config.yaml
arch: "coatnet"
model: "image embedding model"
dataset: "drawn human figures in many poses"
train_examples: 195000
image_size: 64
crop_scale_min: 1
horizontal_flip: true
targets: ["trousers"]
num_classes: 12
embedding_dim: 128
norm: "layernorm"
norm_position: "pre"
activation: "gelu"
mlp_ratio: 4
head_dim: 16
fused_qkv: false
qk_norm: false
parallel_block: false
inner_norm: false
patch_size: [4, 4]
conv_stem: false
depths: [4, 8, 4]
widths: [96, 192, 384]
am_softmax_margin: 0.2
am_softmax_scale: 16
init: "kaiming_normal"
residual_init: "zero_last"
optimizer: "muon"
muon_scale: "match_rms_adamw"
lr: 0.0026
momentum: 0.95
nesterov: true
orthogonalizer: "polar_express"
adamw_lr_other_params: 0.0025
ema_decay: 0.999
steps: 5600
batch_size: 256
epochs: 7.4
lr_schedule: "step"
warmup_steps: 280
weight_decay: 0.2
adamw_weight_decay_other_params: 0.01
Rows from block 9, named by matrix and row number. Each number is 200 + 20 x the weight over its row's rms, rounded and kept within 0 to 999. All counts start at 0. After the name is the row's rms in percent of the matrix's.
# convs2: project pointwise conv (model.blocks.9.convs.2.weight, 192x768x1x1), inputs 0-191
convs2.28,096,187,201,210,220,210,167,200,174,220,233,186,267,200,207,202,175,203,210,188,205,193,213,172,207,224,202,205,216,183,216,224,214,197,225,226,195,186,187,183,219,202,176,167,213,215,216,211,214,163,195,167,194,200,191,199,194,210,257,216,206,215,200,236,207,213,188,214,181,224,181,197,186,208,161,203,168,176,198,216,231,213,211,223,186,203,202,235,193,184,202,212,207,219,195,226,212,251,204,223,165,194,182,195,225,206,192,201,190,191,197,212,167,193,213,163,208,196,222,163,210,218,207,233,206,227,193,191,202,210,208,199,171,186,191,213,176,196,197,215,200,150,218,214,191,203,216,191,210,213,181,221,205,236,168,232,198,210,203,166,170,213,199,242,221,210,218,191,206,196,207,184,198,153,196,206,205,184,201,194,191,196,188,178,159,190,234,173,237,251,207,195,205
convs2.29,102,161,190,200,198,196,210,186,195,154,198,213,184,203,182,188,223,202,230,214,221,168,185,205,182,195,194,189,187,270,187,165,167,189,163,192,185,196,222,185,236,206,198,191,197,166,207,199,201,197,213,192,229,202,195,194,176,197,212,206,196,177,197,186,221,242,193,207,150,195,210,206,213,190,207,209,241,180,214,202,183,176,195,189,178,201,201,232,230,189,172,192,216,200,203,201,179,232,204,165,244,174,208,202,211,204,196,202,199,179,202,207,206,196,201,228,208,185,216,191,203,186,224,191,218,193,206,248,190,203,171,180,214,196,193,210,179,185,200,179,202,181,164,191,252,252,216,190,186,207,221,182,215,178,179,213,199,181,200,184,246,230,183,221,215,204,189,164,203,220,175,207,189,176,199,195,194,217,199,191,206,210,182,187,205,207,184,231,187,167,220,186,196
convs2.30,103,198,196,226,201,197,175,203,219,203,221,213,192,232,184,201,240,205,245,202,200,190,199,170,172,253,215,212,188,155,178,193,240,200,168,241,182,209,188,184,172,214,221,179,194,235,210,198,215,191,206,233,201,208,183,177,208,201,188,181,203,180,167,228,208,199,224,182,159,166,193,192,200,206,194,199,227,206,192,184,215,183,183,229,193,200,195,174,206,155,200,215,209,189,203,190,201,178,226,216,227,193,178,198,205,186,142,220,219,186,214,216,216,194,212,191,200,196,192,208,218,172,207,217,203,185,217,240,194,207,189,183,238,184,175,181,209,210,207,181,209,206,186,202,197,169,179,192,198,192,227,187,227,188,199,171,210,211,190,178,191,204,198,223,151,250,229,229,221,161,184,211,184,222,205,201,208,200,234,187,186,197,223,222,208,204,212,181,169,209,207,199,203
convs2.31,102,203,179,198,194,212,193,193,222,195,212,212,187,180,189,192,194,210,193,191,223,170,198,166,185,180,203,195,186,229,193,202,247,195,194,201,226,180,213,204,218,181,218,179,207,207,210,236,164,177,211,195,198,228,204,207,193,184,146,202,216,236,200,239,208,267,203,192,193,251,193,218,194,199,176,199,224,209,223,228,176,205,226,180,213,207,213,193,177,217,186,225,200,198,195,258,181,182,195,200,130,181,228,217,182,217,176,227,205,202,202,158,202,197,194,202,187,197,155,230,194,217,217,207,192,238,188,186,200,283,206,166,208,197,190,193,195,199,196,225,197,220,204,194,170,207,230,202,224,207,197,223,178,160,186,197,200,196,188,210,245,232,208,164,195,192,214,163,222,193,221,205,211,258,187,205,191,199,219,205,200,180,203,177,198,196,199,180,207,195,192,197,195
convs2.32,099,191,195,181,231,194,205,214,196,216,191,213,213,201,189,190,201,178,163,227,183,219,213,188,188,211,185,216,199,236,241,147,152,212,186,197,191,193,234,195,208,182,197,212,224,171,238,171,181,185,207,201,192,178,209,254,196,213,196,212,192,216,210,237,221,206,199,189,226,186,201,200,188,178,240,188,222,225,209,192,196,258,196,202,205,203,224,193,186,196,211,218,195,210,201,163,246,245,200,201,219,203,203,208,196,184,185,199,172,205,206,229,208,217,193,201,172,205,211,179,189,190,194,192,208,211,204,226,174,171,228,146,186,160,206,199,234,212,212,213,201,208,164,231,181,196,204,195,209,197,219,216,219,236,204,200,202,198,194,199,198,221,195,161,238,209,226,233,229,204,188,198,205,233,217,217,199,196,198,171,206,209,186,256,181,194,196,211,165,211,202,163,230
convs2.33,106,229,195,199,209,207,219,244,195,185,168,204,232,215,207,212,197,223,226,217,215,227,208,209,214,198,210,207,211,179,186,211,188,222,205,179,219,214,176,213,176,193,217,244,193,204,173,198,181,169,190,204,206,170,211,214,183,210,229,205,206,223,194,215,189,177,185,202,219,228,180,221,217,191,204,200,222,197,200,147,204,216,190,224,218,223,185,174,223,156,196,185,203,216,186,181,138,185,174,234,250,189,206,223,207,209,166,196,201,191,202,185,232,218,231,165,217,207,202,208,211,127,219,194,196,170,180,210,193,221,217,205,187,195,198,193,191,214,180,205,205,218,160,209,194,209,187,204,200,197,211,200,191,174,194,199,204,200,189,227,168,228,182,219,193,184,261,203,198,201,209,197,198,173,196,185,203,166,201,194,195,186,188,190,186,216,203,163,191,176,206,211,223
convs2.34,108,171,211,198,220,211,179,203,182,180,198,215,242,207,172,212,161,168,179,226,188,168,213,231,213,182,205,198,170,190,175,231,219,207,220,182,210,185,189,173,182,234,196,189,153,187,171,241,200,197,206,253,251,171,209,171,210,197,219,209,224,219,176,215,195,230,194,213,175,132,210,187,191,194,185,181,206,169,187,171,202,170,187,214,191,192,191,190,203,210,209,191,196,212,207,192,194,179,208,236,256,197,211,129,210,195,146,184,177,158,189,195,202,170,225,183,167,170,150,223,206,223,225,199,184,216,213,204,167,173,184,120,221,226,218,214,192,186,187,233,192,261,218,195,188,172,206,213,209,217,193,210,194,214,185,210,202,191,205,212,222,199,200,190,183,189,172,214,216,201,176,194,198,223,206,202,186,207,180,196,189,170,206,231,204,195,197,238,185,183,153,210,194
convs2.35,102,200,195,192,198,197,191,206,207,224,181,195,172,192,197,211,233,157,198,179,197,202,211,223,205,221,176,207,186,210,212,225,211,226,183,183,211,199,179,188,181,192,212,183,190,190,187,211,208,263,200,150,207,179,194,201,201,189,219,190,195,192,206,229,161,178,190,205,214,175,213,189,211,178,228,191,228,212,182,199,167,157,228,178,194,222,218,189,189,216,196,209,222,207,207,188,239,222,190,214,155,200,216,246,209,197,196,205,206,194,185,197,220,187,172,232,189,205,216,158,227,151,182,189,190,192,184,218,207,189,196,213,212,176,195,160,185,234,210,220,180,174,192,192,175,171,184,182,210,208,138,203,195,221,186,207,185,209,197,197,185,208,200,168,214,208,189,210,205,189,201,207,193,206,210,201,204,169,196,200,206,117,185,229,221,182,242,204,172,208,204,173,172
convs2.36,101,169,205,201,189,192,195,195,198,188,220,213,219,163,183,193,216,178,240,186,195,228,191,198,212,192,200,192,213,150,186,194,173,173,215,163,189,209,208,202,186,196,183,159,191,213,205,201,205,198,195,148,201,210,201,205,175,195,182,181,188,200,196,213,196,188,211,201,211,210,199,164,198,203,181,178,208,231,197,189,205,221,173,193,192,193,192,232,195,237,214,232,199,205,204,154,204,203,175,148,267,212,217,223,225,194,214,175,184,235,198,230,232,213,220,224,149,198,196,191,214,191,179,202,182,211,215,228,196,183,209,192,219,167,197,204,215,182,190,205,198,244,226,224,185,216,216,182,198,206,187,201,193,232,166,213,189,193,192,200,219,190,194,165,230,187,221,196,205,206,197,172,193,210,211,215,198,197,205,182,188,198,210,212,179,192,264,192,176,174,184,213,164
convs2.37,096,224,208,172,191,198,192,211,221,223,205,199,219,192,206,202,212,197,186,218,213,239,208,186,187,174,217,208,188,256,188,202,188,224,186,197,187,204,203,208,217,194,201,204,187,202,223,201,176,191,187,202,190,188,208,175,178,205,279,217,190,172,225,206,218,186,267,196,165,197,213,182,208,185,165,205,164,201,199,178,195,139,194,235,194,202,199,213,213,138,183,202,204,191,188,244,168,219,216,239,242,214,207,187,221,187,202,180,174,189,199,172,193,219,196,169,187,188,157,179,223,215,202,210,200,167,206,218,211,199,195,220,176,150,203,199,215,175,177,190,187,193,213,206,190,207,232,200,198,195,164,195,211,216,210,188,195,195,192,201,203,209,195,214,222,200,232,166,179,216,192,200,199,199,217,205,187,206,206,186,195,242,183,179,207,199,195,179,198,222,236,202,173
convs2.38,097,184,227,201,204,192,199,195,189,208,183,196,220,229,203,190,197,180,211,168,204,201,214,239,173,198,196,193,203,142,179,195,200,196,208,197,210,196,186,229,224,186,205,186,223,184,191,180,179,256,200,180,197,177,210,184,188,210,192,191,194,166,175,145,185,160,241,186,185,175,187,169,206,185,222,198,234,229,207,193,216,157,253,248,209,202,209,200,193,177,183,184,216,210,200,152,183,189,207,214,250,199,180,191,190,194,210,215,194,162,189,204,188,211,188,214,201,217,188,206,192,215,194,168,196,157,206,183,178,189,188,222,180,181,230,219,190,206,195,253,214,201,187,193,179,140,231,199,199,199,198,203,197,195,177,197,200,199,194,183,188,221,198,199,175,209,205,173,177,211,209,210,204,218,199,204,204,202,194,190,183,169,222,188,223,204,240,222,196,202,217,236,201
convs2.39,102,211,187,228,203,201,219,215,197,195,206,199,232,188,199,213,205,147,213,195,222,242,194,238,219,212,185,178,212,228,217,195,230,183,203,203,186,208,180,175,208,198,160,190,217,197,201,184,232,189,219,169,177,192,202,150,214,191,245,213,189,167,213,167,188,186,238,220,154,195,179,222,193,197,224,218,226,189,232,242,204,198,187,203,194,216,205,219,190,259,215,195,208,196,208,194,172,205,192,236,188,197,216,207,222,218,209,230,202,238,188,212,261,164,193,201,213,186,173,169,200,137,172,189,209,218,194,222,199,194,190,208,195,150,177,172,200,190,193,184,212,191,199,216,229,236,204,205,211,198,218,211,198,218,212,197,187,175,217,169,185,195,192,197,210,182,206,185,221,220,205,186,191,204,203,192,201,207,205,192,189,197,209,123,204,211,184,191,254,192,192,185,181
convs2.40,107,185,210,196,197,194,214,179,233,202,210,201,212,181,219,203,190,216,164,209,197,206,178,196,201,196,200,215,184,203,201,193,250,169,214,214,187,202,211,193,182,202,195,214,208,277,208,151,183,205,230,236,204,201,206,171,214,203,198,207,201,210,206,230,180,165,195,199,250,232,218,220,197,213,211,206,190,226,202,198,185,185,193,204,214,216,202,181,201,185,182,186,218,177,203,201,220,183,216,185,179,191,205,187,195,210,159,211,195,215,190,192,209,168,181,210,204,159,192,210,216,178,163,199,208,187,203,184,211,222,157,172,183,178,175,177,206,207,238,200,193,140,209,184,239,108,225,207,188,194,170,209,233,204,228,205,198,200,180,233,191,204,188,244,247,204,241,169,215,220,190,186,200,204,192,195,210,202,190,204,192,157,185,183,212,200,178,189,208,202,206,190,176
convs2.41,097,199,206,182,195,199,186,202,204,194,170,209,230,171,202,194,123,202,180,215,218,191,201,187,184,205,209,232,221,274,218,178,245,196,200,245,205,210,204,204,201,213,212,175,205,241,167,208,202,191,207,188,191,209,199,194,216,234,167,194,222,187,217,166,186,222,114,204,217,179,176,202,198,198,227,199,196,220,190,206,203,197,182,157,187,196,180,186,205,201,178,222,179,194,192,176,184,224,217,218,153,200,200,246,212,219,246,206,201,187,218,174,278,191,228,171,250,173,222,201,220,218,217,181,202,292,224,196,195,204,226,143,179,202,194,201,227,199,239,190,187,215,235,176,201,163,196,197,207,199,193,175,175,187,199,191,197,196,205,154,224,220,197,210,184,200,186,200,192,238,214,202,203,213,195,201,199,210,224,219,212,236,214,198,240,211,284,219,203,195,199,179,206
convs2.42,100,215,203,208,190,205,204,195,216,200,187,204,207,215,188,179,215,161,179,163,214,180,191,161,189,209,220,211,185,226,211,202,233,202,200,197,183,195,202,217,211,212,202,185,200,157,196,214,192,156,179,175,206,189,201,241,164,172,236,205,207,207,199,189,156,266,183,198,202,184,234,243,201,188,200,205,197,191,191,206,204,233,180,218,185,186,175,176,185,171,192,192,200,215,196,192,187,176,192,205,176,197,206,179,194,210,266,213,200,264,205,201,230,217,206,223,227,211,200,192,203,283,193,188,190,193,195,190,186,210,184,220,220,174,227,187,221,190,198,187,203,179,179,212,220,201,213,191,194,195,165,205,200,210,190,213,192,200,198,188,211,194,213,231,202,210,190,194,196,208,231,197,193,210,203,187,192,221,207,202,204,246,189,228,213,205,176,249,217,170,261,188,178
convs2.43,095,180,165,184,180,206,192,179,188,193,216,209,185,202,208,192,183,180,223,208,213,230,188,245,222,191,194,222,193,179,221,177,203,222,204,178,213,202,219,190,255,195,195,217,192,256,141,190,212,244,165,190,197,218,223,194,182,192,245,197,162,210,174,235,187,207,210,193,181,180,213,197,171,211,219,204,190,188,190,178,197,202,178,200,213,178,177,200,173,214,202,170,192,209,203,198,203,166,208,214,188,196,222,174,201,205,190,211,210,234,211,188,267,153,210,188,193,212,190,226,157,267,195,226,183,260,221,191,190,209,187,177,187,207,240,188,194,197,192,220,199,236,176,204,224,212,238,196,188,203,221,213,231,244,194,170,211,202,192,192,231,214,223,234,196,157,199,194,232,187,184,189,210,199,206,196,197,189,210,205,223,205,195,188,163,204,205,172,207,197,191,188,243